A small autoregressive pixel model, trained from scratch.
Model: 3.8M parameters, 20-pixel images, arch transformer_decoder, width 256, layers 7, norm layernorm, activation gelu_tanh.
Training: adamw at rate 0.0018, 25100 steps, batches of 128.
Data: trained on numbers of one to four digits printed on busy colour backdrops, 147500 training examples.
Rows from block 4, named by matrix and row number. Rows with one number belong to one attention dimension. Each number is 500 + 50 x the weight over its row's rms, rounded and kept within 0 to 999. All counts start at 0. Numbers have three digits each. After the name is the row's rms in percent of the matrix's.
# v: attention value (model.blocks.4.attn.v.weight, 256x256), inputs 128-255
# proj: attention output (model.blocks.4.attn.proj.weight, 256x256, transposed), outputs 128-255
v.149 090:530460558450498490504493425507466439492515484486376562485485555512458558520546552495497546514478598548530312432427544504570558515578490506542473456488510571579510493513600494500536569454494486502517474506521517522596514488483545467538439515489476510531287482521572411534520504572553465417567562551525494446490444471495643447451461487522505479478450369564506433551447493544551534521510
v.150 103:495499456547454565368466448544470449505557485509480531502560456564451479577450523520509492486530462538554503467579475440521510601533475419497367425505501533401480465522440461496457546487524553478511441490450469560503521597506574572530523524541473489473524359508504494548514524524516474551497548500525453563563481474611492534483501517464540490532554466506458427470511488490574516562477
v.151 088:535452490552512447496453475424509414513484580496401480468475612452563553608511494531392507577490544488525621491522516502488511475663505468540470461514520540534498552511501454537501574452471465538568419563463513394472482518504467424472541500516534507448278501420487498524499490523434390432505509601476528492462466570457521470470464469457553523458518421469448469556452494483447552559486
v.152 099:445495480533590398535489561373518423531523515493540408495457359551580508538421488537419514641490523543455627519455518486491446452596512439516467392528505412460520378518567451478504453549432480559532478528497486425471479527443465538432619573528551499530351472478465484541489417506475487503567502606452496433552543602516410507498465453550541455452505576470552493470475517516489541499469
v.153 082:546473492570465526415571540521492596511550426470541525474611543542513480473519434515473521439600560435466468506568398572453477593312555503458526567467488483540519516514530420550477562484479517546473499452503471514462530477552509573432442467493551494464643408561558436488451484524551585656528519494521473482463496512541480585482581523443470521526492527540483597540570508524531513424493
v.154 092:447489485570500493540521454388528478564489523513418483492504479501574475627439509535442507629496530514481634473512506494452538461597456439533350469479502442494491452460504446496444550510481490508521448495439498425503476469500481500484580488543593475501307476460449515601522488553464396427543466539530509479553497556517472440603452473532600487471481530456508442399451485447461553577477
v.155 086:540503523490490485480547513460518531489482467482494508526527551440461519548567462468493470584503519528515479487584537563480435477388646524540418490516492442461502428536433487569426486506485470459469522452499454483370523488516473503454477522569545458482575470626485454479509498518417580554439452506429448555578490559535504378496561532501560562494474462421587534482511487553502491517566
v.156 100:414520479433478531502535521480418535587563477467462583462515556524417476588512466419587582563487590491498407514529461567519414527364527425531465458454490492486517579512471481563552531520531536474518488495500450581497498447462497549456463510551425488394579444562435432524493532507501541603448414462553535540496492510584495470558574496454473536612459483545548568473530518517543511434512
v.157 099:440515475662392461478569523485599504516569483498480517460532504533511506632471512501462467442463500520470452468505432366462515398414512412507486472521516456514512586476513500531573468471525611475493498509506519473468499499448430577496651477490534519505530377549460529455564496435462549592473462510438531491573450571567555468503522519356472574447510579532558476436528504557534491486497
v.158 091:539451517503487524535442470515483484475559548510499488559399497455570495564546542531456501527496468502524555499478481423515542484641453519565502426439535545548509538502525499471508576465509540447488433594499524384616485573543499454493430560491501512453378528404557563500498432519541428463512509575515531508492454623466577501531404462533392405503487350464464437568418499493469545605537
v.159 105:436480464522460492514509511394562507477498546505534453532542535552511555480458499530477411515515542481519466501470475508409472473466476537549416480575488452494479420491476603517452358493573510504510497550529492446465520455492502481469667533484585464458554504505432487410519476538522561530541482501459484516533479548579508482524523541452449633495436576541465446430528476517541500414458
v.160 073:552494478539494525468520403434561551516536438515577433489559474470498481498491552510483438464466488595482465545474396423381535462486508520527511299492479569468574581461487524437555517443560587532480504543472513518442493398468465452515447481463515491576556505575466463512487472572538520508520468487469465451557433419452559534528551494544470448606559489502386465513528538457481494506421
v.161 100:487458557503590503393527588499433471462510571510518537475562510530565496505448480516526511412498411396495545383491537446570526433487417471476465460486501462550547508512486465483519554509499571396467471503532504434449488533607544451468480497469529512519521481519564520455592542410456535591597424462576461469409484549499421576433560501450613501453498499587511586458522487602514556517523
v.162 106:543454469480605480436520507521415520523569584503462432517494482566491439556439512484434506439499420457508525459522528537503491609465604426530507541520480532422498517525412584528575560490555509553489527585482465501547501509397461426441495540468507507531437478470489569581580521456480474494474497520560547472615510498550439598503554519462564517484451498487454502508481486509553522460535
v.163 091:366496541533481560472508544491557477490556520491466446555498485527547555622503567440501518473487565527480465494497480581592460496454480468544486506490521472463500473493458452537470447511455476428488499498484460450559498593463607643445503485411521492503510480509528543491566505454463489539435465460542538449402387613458542606479500512530508611505484493492415499484537463525471495533586
v.164 111:477509477436505485417495494497546605497476563498412431553552533545557530396498512504540468412588451419514522319484571496648577441466427491521432468545504523406477488488538482525550486486479426436493491522492497472483519418554546568524454494458419493507545472450540522471612534438510506520554554437487474508475516532517489582535519495564474449537455460644518377511518462523528490465435
v.165 104:533513523487481518465507519504544455471559550499392375592435529566547512620523582524443474459514519332533504496538439558562504565474529475513510512541485489490469432511509560509502419470517450496478556521479461493513515469501525471425489487409581519526508604507564438443526502495493482529487445493497516465533379546530541586514514505528517477510490473495430446496524492435456535476515
v.166 095:548488449552541517462485518513506532494427411492490591583465557449530548484529464501493446546513557542541572589442517456535531472467486523524507489509487505529444505531461569565589505483511499580497504454517436489483500443590441481465556486428481472516513391531513487444392492469563550459500437463519443564565495542597542503477526513592455492609481420508485510554523523556520520486564
v.167 104:489495503593547458445485452438501570489437572499506658478500573448514545438460401556498515591570591530479577502563490425516444392497412490547487388597470547435484594500554505549511515463360515438481512513498513524474505403599444533494475500472512506551491493486545446468514500445535517480554468453436469441420495504427572474427538492572519535536481456521458452499505491589569523446525
v.168 095:473493531545465513422528538528446456503573421505479544588490489470522529538447517498537491500459486442531473450400507547523458439474456563536515480553490479578479475520398497445528488479478479484480504530495448499454504525646558442463504492407487487510536535521526462461576486531481520568519393454553485452481456528457524491479522502570503433431516484551403588511520539509516526499459
v.169 109:546527480486545500514509484509472571510463398510528595437490509470428508485457458494488476509444512586585467623494503505454532590507574578500416547495485508494495511506427619466528509493462544596469560439493502554492498527501396434480425477559630507546488503538492528554373504488499501470500457510402486488525481476485469495504481494553575461499434527390447527547509538516553464488555
v.170 099:448477479590500430476513389391633567508471469499508411509557539500546524438539385501466551500492541417497509469473496325563535451487524502503531501555532499509567559540565532529527563511574497447480492499526528420488473477532526527570517491597366506512449395548502483490482451445490544513511535430534522529388515420504551529514526514536526519562480473509581472511505535568585510465586
v.171 102:498446449465617473404509492483433585518523591498430479494513488562528433521449469504452504422569438431511530430533514522579511547464521444524531518524484539416482512493420579512594596483526498573491504640486470494535511492456424438463491556496465502552451470439488533587579525478473478482514529485534549489611497523549437581490561481493572514497463451575496438466471478520550532418546
v.172 105:491512565585386530586511500506542403468493454500560522512483561452476579540560532503490498593418572564476477573473461486422451450519494513500460460529514483589528496520592403508388399492464521414498493385503537482468486478544569550503513443469529504457521534589538452401440459498527530554489473506477459488399482487434588440483460547514476510521536540386487602537534525455458524553461
v.173 104:538484468494499474487526516464502566479475466513412524423476540526541472493552456500468501462499474488480464513525516580597558620505565560470412608538507486498514425484561540514462508493525439605486502460482528533502509435454373450444522479553588505549502479488453448577438488513449483507489601458467542495572501483576435554518459530540619529478433573431542577525497524439455512428521
v.174 099:414485428591423451532529434441646538505537440497487525463492554485573483566545508502464539490489628523435476604513396493582479553485506570529568531604531528534529502480566447530405435484488427540515519527464493507499508444479431542466536481453412488495500436556448407495415423595505478473413599481480546500541500494517577438492475535572474570536521504434500549491523501444505522448587
v.175 098:473503492526514518502525448509425528504571526491512635461521516549568538512494492458517539455503528593549522515397499554486488601471539423555376461580508518454515478520437431540501481469459555496490486508513529461516499402475533450396470501453416494496478555530447530525471484476465528539551590512511488405578650514402486512511501504514541512509476499414478520588505541456513527436398
v.176 095:548490493344472495506510495563502438478520486513516444499526487446425543441648577525522558475481466558493411486495452471462454460518575567490510487451507494559548472449427428560463458484546541494453481435456537599485517493545456471475472482531490511550446522541521495505493529532482467496502569493495509527480466526488468566528488545492551408489535481487506509541498506564521519352511
v.177 111:455497531503569489483559485400501546496564503499464385555481591495410491459448483507474474500509555480473502505440490508511504507518508483534446438473516544531490462468488579531564375499602584486502545617510522526528541488550534457517495491494397503537433579465543457479503532334504494503478506507470472541449472475484596446457451496547489610545279490558434514505505508573555511477523
v.178 101:406531475570514503465434424473525484486462596488522423497528516595522541618499539522528558536548371505557540490522450548486354508458566458570572487440452494424465557513520518499557552523535491487511535557531463388548518434499509535514508586568563476467481483484560573463558496535447575500528555549519492488632514551521561590462503492529479490467523444555473424524498487503562476556494
v.179 115:500511388443539522426516477563412542534507485496441512451495491524454518555474477447524488496520478484580533507495479487498502547477440480514549459568465554498463519483498433566493440487480445475517481544483535493474500497400544617483538502440305510461640407520535458507420501422555499560473522495557568548500484396516445529472530480482527501589555476526538623531523485502462526501482
v.180 097:482532557441544524450507521491515546499497438494579481567495573557392631508477453495554505508555471530424364482492436500445468540452519522518568523462525617448473565514482515489484451484547535516523560597542579549584547502511530533569445504645452477492585555481578435432461505442499524571586447447536474433472502528504564566512478456447422559546451546483463537431491513498494502407520
v.181 105:433523492555521448486514603463461559450477558495647462536547486557427506512440399406577544484510418436482611536487512542447424481482508509430445458513540457501505466511429485504495490476580467482491550539509497427472514585497500546505543420560477488521687526499473458515507464446444519627412541449458489602487501525486470501448456502451440413512474520520611606472571514538483498534446
v.182 123:513514455500429526480497463462542475497537568495513441565629445496418496466479541497510498543476482573554452393384620526657527474481445492550400436543481482512510462508558470527534426497526366463484489575509505521504528525477584503498471519500446481431368511513458493465456498519530524519518443492482527508484532479531535557456482501538491473502451478611548396491485472519562492504476
v.183 100:453513459533542499457453483510422615537459542476465490521428612555471471468502446423551452644523523522533612451493440578452427519448402521547453456535485567407552472499499469470534433529498468591552512573477499489521509469444522517506569525445440474459500537450506554476542464484514506503498511482585508530484517513509534545411487490552518517616578422493602576508515517435582495590565
v.184 099:433498527473520507592526487539447575471511528516478478515556542436531541460556556551536442538497593481441510444534434467379426508459556437432470611521444477480453533487480522477443557510552581537474456346467476543451476463523483451509543456455531493489395535506527458493514524494568491497507586495504471525457530513486485546525585490498576676555512529462378569603546447492497501481539
v.185 112:561484429497574500586559498366566486544476478505533456500491580416599446552428585498402473497474589592412502478378507467555487398519505525425521557491523450523531466513434551391415520482481569533460498514443467452464453537414434481484537396487561524475447485481462628475516523349519439570472451523490485524461512518487440536510418511651488597501558573447444468481521499553529501487496
v.186 096:580497514513512504420438489579478554469510580503483475536603491563506440517507506483527471425569406466617518475375523535503572529480463482460476520524533493434556492532620441500436537476486361427481499431536499433503531424446448529552481510487436491459458448456520485509418482630551541471506543510503437512563429499474518571440501513429542600422523479516488522409517438524517500556502
v.187 102:513487616541434503501510572524495511453549473492519463577571549528580482496448452482472511378547426498518441467413587530492600497466494482497492548519528500494509518502497509502427450466550406455483489550583554444518514493510539495509448472559441495562597466506509621386499507504542561549593536495477570445541540491490608515464494489449403508461485528488478358457477458568538524477437
v.188 116:438525505516478514517501503450410474568571452492467551382472500529501580730453402467465481516436413490535457543556467483394610508456494543554532486515498513509517517532543527516536584506447489582552504527511409476490499535505520555487535561534532484515468429576508348495515506516474545476474425579504495549525562462496506500538602466465601463607475459490476535445531514586562477475488
v.189 105:507485437561493485427536452548465506529442586500560499505553439515324592377461476521605474588443474488477473515595527508497415510463464529465465464531515548472498455528460445550423470469510454479516531443432502599488535488521598538573552469444490490488589364549506451575546497521535479524454422454557508497551566556606474608487519532442451542609544466534505525562559475514544536474598
v.190 099:482479527485448478427553545465445615492567394524444502452536573481509466492479486519533412367436373416486586556500481475444561543546472534489346542473536505524472467493549460480437505496509505542477538508490521541484511424510461400605464465495478511555632487526519449512488561559532473495431497491392463514583522485451452498531457526470571434477463484531442467506527508565531482432498
v.191 101:482471492440477548434522476357505526498500470498532544394535483495518495506487453507467447493401462425540598526513506509453518472528472509565420512475495471543483467465525423515466472489391472500509501473471438467451498473435409492453604529516491510546470419539501419621441576564616502488439512534442473524563472504487410557532493512507596452505450504552533578534537475496461547434544
v.192 106:569514495540451484489499511491493538494464461498379410407459451511509486493439523508457528517351443453547507516487536519521494544485523532495433567512520539532499495523504493621491535486468352610477513454442502635401503529525508434633470490476514508519485480504557447595545504549476489484494513498583436474536465455583448516458542502454683530464527563586522593497495457519537495491536
v.193 122:535492522517483484501475524478669454480613536500450512473503640521498492486481494527434514505519584454465433497519444436514473490490534523513560525513545539528510573473581475547599466483516535412498500519563465439509519569487515480488583541572542498519531464513559555372501510522486557554561508477502457512512445509498623417491483505520351528503555370538480459431487509521516512519493
v.194 104:535512467494510515494566494381561510522476453505478480497485662504473570649567492581479470445513454435479415470406468546457503425508496501522491514533514530494510493470484579466509477483460610481485508520506512378510496473481409457489558472415579515566446492536602457436498523438512487476514495488556469496555464512382565514514510484553645548545455445408514441515491499481495480428436
v.195 106:431478495522458465458513492591424513463544515509653535557547408475530489430479453465531500418544517529531558591545534476480535510482489501491461498488479435461512511514464461419403562457529555485488510499519449449527522522525553562407473484548474482457596486501402568437496495551504520532515493521426585533487490570474502493539453527500291416477503462532494398509522527522497484587557
v.196 094:491473552486553574535412477642488465494492619489536592555475516554490534565550528497498485534551511521424467436538404487513489514452494435546527408565502585517505548465557467450604478503526525497536480573529446483587516546470549500444502582533505463525483517534506502346556508547486547518565493530495547476416520511568625497504537497492383471551495377515449448471483529511469503498556
v.197 100:437507501542529490484553534485516590519592551503502521453534439485406495342457573529565543540431510575472417394632550531564410543494500504465491478414515491420482449545550521581452478488589463458471514489458512565521493515477537537501433483519456515482560446521520524685513450521476487578504460441484484455498566487556408405485513495406410639490466519543519573552531514458590547449573
v.198 096:477495543488487489533498468663546602494540498487535523486533575509456446571483498478510492494594578490427506498497481431528411567453538428523508408592452508503491550528522457445521563506455480492498489513471449465547512569487499488503575510505486483483580509527574544384515487446497500505441503442515486487482469539489644514545498498583435536509537394519451422518506515512500500624558
v.199 111:540495498483479530428542523551421563512470556501604508510498469470522529569486484468544467429411454569523527493454467515516410481504499471533500524506529539522474481525395517545502544519477410556516520540484465494497508495460533420465423496467498489527567471502499399592464522535475505508534488545516521520482502518531309498458503503443542628528456481544505657553552491572538497456543
v.200 116:559498500479493484477485497453615554500575475480483490471477551503485451489488514427443476617593672549532618508424516460573416532439527483578508452482469475560530535493523485506634492500515457357483499436498472466466479505466586460537553519499437515440474517471510582462412501420519541505484515441495446475505446493401524470536515529551488538483480453569489475467525511539539489535475
proj.149 098:475473516449554503527496563497466478496670517500590553465477430446481422512460509490419370531471487474488538490488508446431504475424385594477514467522516521401521574449452534530558424466533521586447457497511461484488516517481428532442478483436516514518495509512522437442500361508520544571449488527521463458456551429495472582555577528502511609584611534438439497401521463499542506512526
proj.150 100:491523526507580437463536505539501501490473582528520508502502503465647479499511458521512567491466571423493473521509596591434434429554543528487490476499448529499522533557506412537543517494465609485506502511487460511552560425507423432535526484465510506533470542513435506458467481360488506517614490467449440457527530500582500384533538466450467518557496533479486519410546590498472608446575
proj.151 094:536531489545530549479543446469482470534511469442556581490500461449465527417537529402483511464479503574423531479543488446555439510366457515501621574532533486497535527430548539510501388457424563401463546508481479514468544448510555506448534463520515530469541522573527558486447549455497531578529525468473476511520436467556482505430539572500522436527534484518496522444551547568598459437578
proj.152 095:590475434493481527563525534467578517512454535470462607412518659484433520488579510488609526526534500496526462430470404464433534584469497563482471492457467539482504551464415481444530540551499457430506567487497494548496474432571423467494478499488437490460530442524486489543544661522484513521462500471504507448424397454464531577544494497535475463494578497546567479513534468398499479450516
proj.153 075:516498507469586498552403513449442571480502561474451606524480499455446512591558485536464476410442508476536499580500539504490498443613485499482449472464444471451474565462522576547426498520454499433532444485508497482478533484469533505440572502534498541460524496401484540560500503399574473461536437568521449450478500392467493522452382487514565521542486522481667485592472630473471582491515
proj.154 092:532535473499456491441587492489484516512437455563505545475534557473479515472606512456572538521490552517437508447536491531474426578410441540492575589535532488507511557462464476489559464504518570433470592483474485509521514515522552445453448447476500515452491513564463467500419568532436495571555558519481529551446401556467527435520520569468489440492536413598548577512521534491561461450583
proj.155 082:505575455510585484509462518510452439467631554599520543416501392519539564491457467457555518479481580504473537375444482463432585467538452588490562381536493459508507550483437477526591481460522509342507484538502486558546477502491485495445556503525474531405458449479470483543421464510385479507556512514542510525446502482532461530544480518489495460491591440547501464450466499503565446509493
proj.156 097:482588531522571499441404567494502528497550533599549495474524475454448501563580565495499434486479481400441567573499540517455463474605477563475527469452582491503530487541496486476508359499498418473535509507524499499454547642594485488454484482363519557508484515343552460457543387461525461499584536554484439466550496450517544552492454482457499526461611514444546492491470528446548458445665
proj.157 094:533519445450642552630458596478481435527497545449488506541536507556493502377494505514482456471593538524506487499518506524547433556511502535529496466496492499552508513439395432443456514497471440498498508489502526497556422491534507383551517521462424533478522475433461469489393469457468482500595545425576447543397560506569490465428502486480515472442490442461516490500529512500586558516519
proj.158 100:444460444483540407491561517442397496466473392509506510442545470460460507535532547554455421435489632417462473467518527485483471449425505502500547479541505524508517508501584516499443474476548532444473444504516487372530548347497486540506528489474594532509586481588581518467448503506501562504513544455522426471471496551585445392450551522514530470511553531562552530359505524465468589424487
proj.159 099:477423442482575539510472535470470501468630493521505517458488443488527469486460415452588560513513487559476494484554531523521476488443531537495549488454456491534539579529432546507546557497459484538463513489511470628539379559566460444491457528581521509515494514541428482556481530537597506510559472537582522473501479433446438465590476419493497494402443524464477469550534602431519515507646
proj.160 068:448459460418485422513545566517479490529506495502553527471394491495497546468502415516579488538458517503514460548553592454543493543480477539485466619479465533450373462585486491526523537498593492511498485537507475508512469500556562503517605481573522450505485507482544492549481435453561494473463491518580556535510447503634475553466500528512553559467547516494563505466504431529474485518462
proj.161 094:616355415538499565562494541496502489512498492318510508490445530497428477480484520463390508566528487502510441639517476552452478547514508496497508461552471508468446469492545543529502469508430441597505441515512514559588429460381423463480513497401559614432497442437452480559481435517602471522424510530467510553571527429543514504578485467534429461551512461470523498564499576476512506503483
proj.162 110:521522499508506542574495511476502555423450438470508493475452576475451481496548499472504419631500520461448486504505512415518533453510495527498450473478482508483474477535568448455470452517512496512514531455536494483439546503611568540548404520531442628509477549478537360487536524515493511537523485478387466575481484426385515481492470501503503507525533525483554544479500571447407417553540
proj.163 083:565578420480500497497474447486533536502500530462514451591539556528442429489490535458529450517609417549554505527450462495412491473486539493510458547491565534547543601610651552501511489520509512527508549512506490481473528420538453461535416488536548498429429417489570499454494504499414510493538521447430484519546611392447445412537536399544460450517546511524557498583479413444498523523418
proj.164 110:525536387591513520559467527484520413541489419461557517435463492436426470541429491473501560517551547583404460600584393557541419591509479408505572509530520494548536633508436438511468519514491545520500464494508500515514457502470483469427458473491480473469491539456520532441384504461484505491560503518547555455506539534499522504442534446437502565476540467447557593564511526461460635551605
proj.165 099:516493533584510444540505429479477495605424414434503546504497509507448517519436448464531459522449495535404473515431557453447515454499481395524496478447466509526552563486588475540431479521546586469538492498505510454489469519504405567421479519641388464483456449507509582485474512479419495469506499575455494470594582413420482528531497507470553486547505466508644527485494475539372450577424
proj.166 093:517522609521433513545518529519523453422516527491435476308533531496432536506455556538482513449444478444452468489497466515554483522485508553464423519465490477418532495514428405442458466517456507482454495490496522575486542531450499476496572533653495524518482688539466537519581464475550508479406531574464556493474457552470486557592477496457546523422537514501446524400505478426575492495536
proj.167 097:422464490506511557547509475563491440627516497404473423425504473496431492511499515480461509439511466546490416539410500619414510546491501575486547573491570467541579435565521434473498464516584496516500495477501501498572408575551537500521582499500467573422482533486518613505480526492561466483460571553624527522483507512488500565562508474428522517472500461561466524457493499442453537509513
proj.168 090:542368534423494505540519577510466482426431545457503507455467496504420544477569536481445481470508415514462529558568458415505485584515505400508439522456427519442480562602572510588494481513553501525501503484525510555563481457375449562394611470484517555470472471458383518558484448465492491518367625531466517517521601456555508501536492494466543514553528482495569516509516603498506517489488
proj.169 111:423634573503459500532529463500418530569463463568464490550505528505503512498582524516511492521422467356462516413440599468436515416506538541485503454457556508482538452528489538462441493510585508438509538511491515465522479453559552572622584516505378531549465566536504478533628460543478489473370474525545492533535400553495487519462480541465489520482589480557547495459495444536506401504485
proj.170 095:428536500433557591430463575511461463463455556493536575484491506529465533583485572544555537512541465559627434532566478617347423505485495569484468550500484515397413495445521460414433495509451493542501510493501526516473540521512487518452490535433665543485507582501595531549507524518467506540528467530639488452547329483523502513511507470502489516500552474432483510495505521491547499540400
proj.171 113:511473488525512533611512511530492528438477410466530471461456567430377469490527514500506451605500547499445488554495471471494484495507486517508502519482435449500485500519554412429496439521489487528503499399547492493463540517561574562544385503502485518476503552491517376471513483499559511550486493515455499575468495453423570469522461519458479513505500561465510591499498544403408485595588
proj.172 121:500427520425502446384474476466512501528473593449443504515510466581556510517469493481486527416466419516596492476485566539454541477502502485467487446473556570488472474491494575544514533519535503489520496582468507524509491516450412410445640515524483533494496413518542649506497557521481473445485506494532473499522505505535442571516524475558558475520526400567508389487485459632561477422394
proj.173 102:438430556544524413497514454469457508513471404495487496574470531501435495515515590526465498500419486424494604458522520517395515446540510466509580373441521512470442506512470532406516500518492508451516504489490502436461545513547478549618496548407391558519488534585520500482567465616536495453429359548511468536459426518442519451467480595426468467468498477581540497502492545552576471533623
proj.174 094:389463614418508441372523458503473551479497557563449519540516494537440551540565582543573510426442479522599576444493493535379480481526509439502540563392420513442411542551543483433603519514556549456516507469500501424401628587570478508521481531549596551535454497558576564489548549485488506457525411518551521532441484496481535488510482538462528468480431520544417435482482510456537492519515
proj.175 092:499491538458433495483507585483577504397428498495499375500449498497416447507572529516442445565520418458540503444554446452596533351513556465494536486466625541515451537595480517449492485509545400547466474501505492525433540572563515468549515503497445568572490482486544482389482519602603514507438480416496569604392455531525487549441508491513501557431541560520502514515492443550488491520590
proj.176 097:597550462498430485474438583450446536524440441492497548437533510475383512450513519588472548446489648544486464522494392383593505471482495472481558482433532496459492434465456516553583456505542462568519495544501518407533492559472497548537529513555464500480540374521590440447395536520566519516538508436577548484469575539543509481493546508472512501560443509535436429511468473456541504488518
proj.177 109:526463464517536474489569438514516543531456487446417535500441456524555513448452475444511521617460499501503496548555586604523535532483538451514491384547489517531440373479482452381444520490508454524501527553515555475508527448444451449512578513526460413564489598523520567452529528424483507493534558458474480522492540611543480607367480480460478479477582502519552500469506491461371547539482
proj.178 101:409528464453496544529384486415534494524548396449422548421449538548457537453532531556537507533487519477495483591523538445512560484497546418487386547516490487568549541552437561504473453510350491309534533481493441502509422519443472526373559518437437537455525487533498484512510503431434539446476536516532527515517475484423522478485534453474524583497473480436406442456527515596518484499556
proj.179 112:544394397492488487413517489481508507510477593591640519492598528443518451466501490472469543519491513528548486430538500546502491428515376551504444546547454515525565593491413558554497599486509489577499467550483499562460532467503477527479464471604496516522472524494467518486455524412533489496570549475467576469525492464613501516425503518467453431478534538438487501528498517553500599489519
proj.180 102:495518454561435573469532455471452460537426462600400501515528481536483529434595489530502492528531581531547495517497574496494468515498525513495522560503514539505514498549551563415409629474396469463515560558533570358545550488552526603534578486530561485557522505477527513468422576559462504515490580410520524513452502460553482419438478481470525466488431535439494500433485462509401492497552
proj.181 101:534499506550461507514542568487494493509557493506502512473508503461499468520569455479539525516508500556472567483580598516450537408506520541455475512468549500488448514467468484426515431534434422479488495539530514512486432425559485441510460452440463535593514497504514445502572482527498521574436573526538572360384374483458534418350470434499481449489580473380484481446545499413483573472639
proj.182 122:426497535517577626561522482547457514498470502488543559472499491509487474431510477561520513472600589626453573563544398479527455562495455502482520554475507491483527527452429482417412446491437509603480572466495510456476505534527476443478485455408514461411480603483559528382390545466454493547648620529516574474459502557455485453427515463429592475517386455482471485502516550576495584557541
proj.183 103:467451412490528502497422538494501491471574509562450550430432535587516530473499488438535471532530522461522478548471545654471524492515527415464526551493394489544460587530494473417506532485438493348491590473506526510455518516482479497446504533487487537450556608522504524449505583466399520476501487494482506552439486456503465555526477520405490543386468517409493462513491581456473529526596
proj.184 095:598458402416428439449419525475586434498479509567476449491367516459426444503452470489423449495517513513513465562403473445564577465455521546507590463497596485463498443578527576541528384500545489538456477507516477507479514499492557475609377509578485431533485547499518516494483523615525547532483437491514501427474579435486538464566512552592439452478522552511541491518502458540517465487460
proj.185 109:574592435527463429403516550518537541509586443555503605466404473427514450510601453448445565512515498505500448545443494519473494523524609503502499458474490465532502487414580382551601427489555517485513526459500501419526482413459569375603470448451531501532461530472480465482538507488503494523533560578530477493508566577540582483401444482509410595541576422499527479473518565468507470461424
proj.186 096:430492533512493586466469519448554542504546442508477443415449536499423525499498528567477472459511572516535488521622488448541483504514354519497519573505449477577436484482350448462487435496395489446474492493503476504460503470482463495498457496457547492483551546525552539516546509478551514494497536499466607501591420451412491485508533535507450468514472511412529432590482506567411629497559
proj.187 098:463487529448458632493535482510493582494509555496501450574583444460471578533515473514527446476506440617576428596488521432459421618501502479519517541560443515485510529487511613461387566495445535604490470500529520528477485530473590510521515466468551443455481467456435515538434467527548487511476546521556592562573488504567509442541463427562539455519439488324486531545506453571553561493474
proj.188 113:532520557450610493486530557466496476515544540518502437596559506433571455483492526498501589492541500460403514353454510560559452456467482580526533496528473495441513501477470537498414595501587477423533457522480467460493543474508559512563432479353529478473416622491478538501463466467471492511527511499514480474476523526567466495464535508465552476473559527539530554419524515428441420471483
proj.189 102:445405437473533396517479468443417485488447454483517482487478510551482508490411536494484657546498614507403507461449450432596483480469460589455564604536556508510507497539364531523641510501510506499507445532499523506545511469612509439451485474547465574491489580512511471437479610481510517502612539480465534418373500462405433430531524471529484428453513477578452467529499537403570566475591
proj.190 107:455542545425593444563533572427471601543379503449487421493558511466499573560428460528497495547442515492426398455528611520566442519504485514527513376609525518540545401495403468541583505498555468591521494506515551476460482462451509471610459508512338542543447535500491516504503455500565510495488426505497531489560449598511512531583486457430511594457556515498530474538474464460478613523570
proj.191 106:545364555528570420587513548440477552498507490412613509549549506424490497487439515519456626444434471465425492419520485519656525465502440498542498403468544483474494474548352544502598456516593499565532496496500479494522521484505451418567426522453411470464471513523480516459544441472572514501509462551541483457476460574407489483471499488454527515459551525616479448560516513510528603491619
proj.192 121:471502478417561632528465549538426554531481653493535564508630532523575548468548469576516484482503491555493503473573453446496529484498466453492525468483473511487483494490552569516539502484432503418475472533461506488508481582570418518429582501626583524492514442466530538590417531467469479508497494448529562434569456509545499371437497507540509450537575426499509497513468526493500520446357
proj.193 124:474535518477536409519516530463506490514431397499536421604524413492541523518559501495539527510501538493462558496453501554541519419510574507503519364529475523556484528476485506543454531470517584570512512557533497492499469427333544485574466496355423492487480546524455455478536491476488516512463401506517455578430483474488436587491502489521502489514447554546504463562481443492536446488590
proj.194 110:507471416521581423497548557481460515514537526496642504520546505482513590476627474497441492594512565470396468462585527484500516464498481541522540445573584520530507456522526506551519528433401400497509466467498473517457483486495647435551493464460524515501539399507551447518505363413541487448488418482424429573508608537499531413482512498513495436497573550570520507472500477405496473467570
proj.195 105:489507632445491441479540482478535473472548405502344537493320480513481420541375572492561453471536440496525520533467505551582461518533505499490476532448490468486497511507395483419543438591660520546461539519553486549480525465547496543477467490433366485505416581509461521482602446553469521533531501625522514546466450506436476616568473506430573574477410472519516555519537531531494525545542
proj.196 100:495465442475432478569395471391525508497492394576485369555493471514411465498492537498520446528521510563566501509442536519508545528495545488478513462461512522483538559520514535494398552482524581551520533494541520416476530489415520566618471550389448474482524562474504512509491509522463558548459558420481464515462454426442443530543522493486543479496449482493540442509465456534538454520603
proj.197 092:538487548456383502506537485486461450476344561484475497475470568548477530560515383496542579499482483486554565631508490507474465493493485461484443491483395570515461478533532443541513446541464493525504535524509541522531542482555349515458453503604508498531482593522472462438490645457504489502435514525586526525497465508423475593457499445497570525522544438538492545511492539514454532498441
proj.198 105:570485466420551447532508536380520497512504470549435397546547489523473463500569488428507434508520538462471544446483524579467566575529495526466551506436553552645527585489574516488533389473512542513432523504533532493443500450386439542606401510447520537480500545467512458505440540551432568529476495497435417474499517431496455530492485551474496515477485542523580449529524460530530490486586
proj.199 114:445459579513415508527519440484520572509523559537476514514534561530532491474527511497497487492513469447563472540571537477574552590510500422520458503443500543463510436472518510462458554503462514488515527510503521495448524453651388564373518484663559432490437466477507555544449464458459516498510502471516533562546499391472632480453531446462540490439504450479501493488518462498529579524433
proj.200 109:499511465578591462492500481502522464493345477514430488508557471452477516496561478434457547458489500442408508450382491471397578464488462503502592522498485502562474536471499466503513501485511518515492491526478507493487445500397501431555563508504545614463470604510468541439488521495505521479520486549441380477513542474565483629482496566563419518462508550450513418582499511470550476490495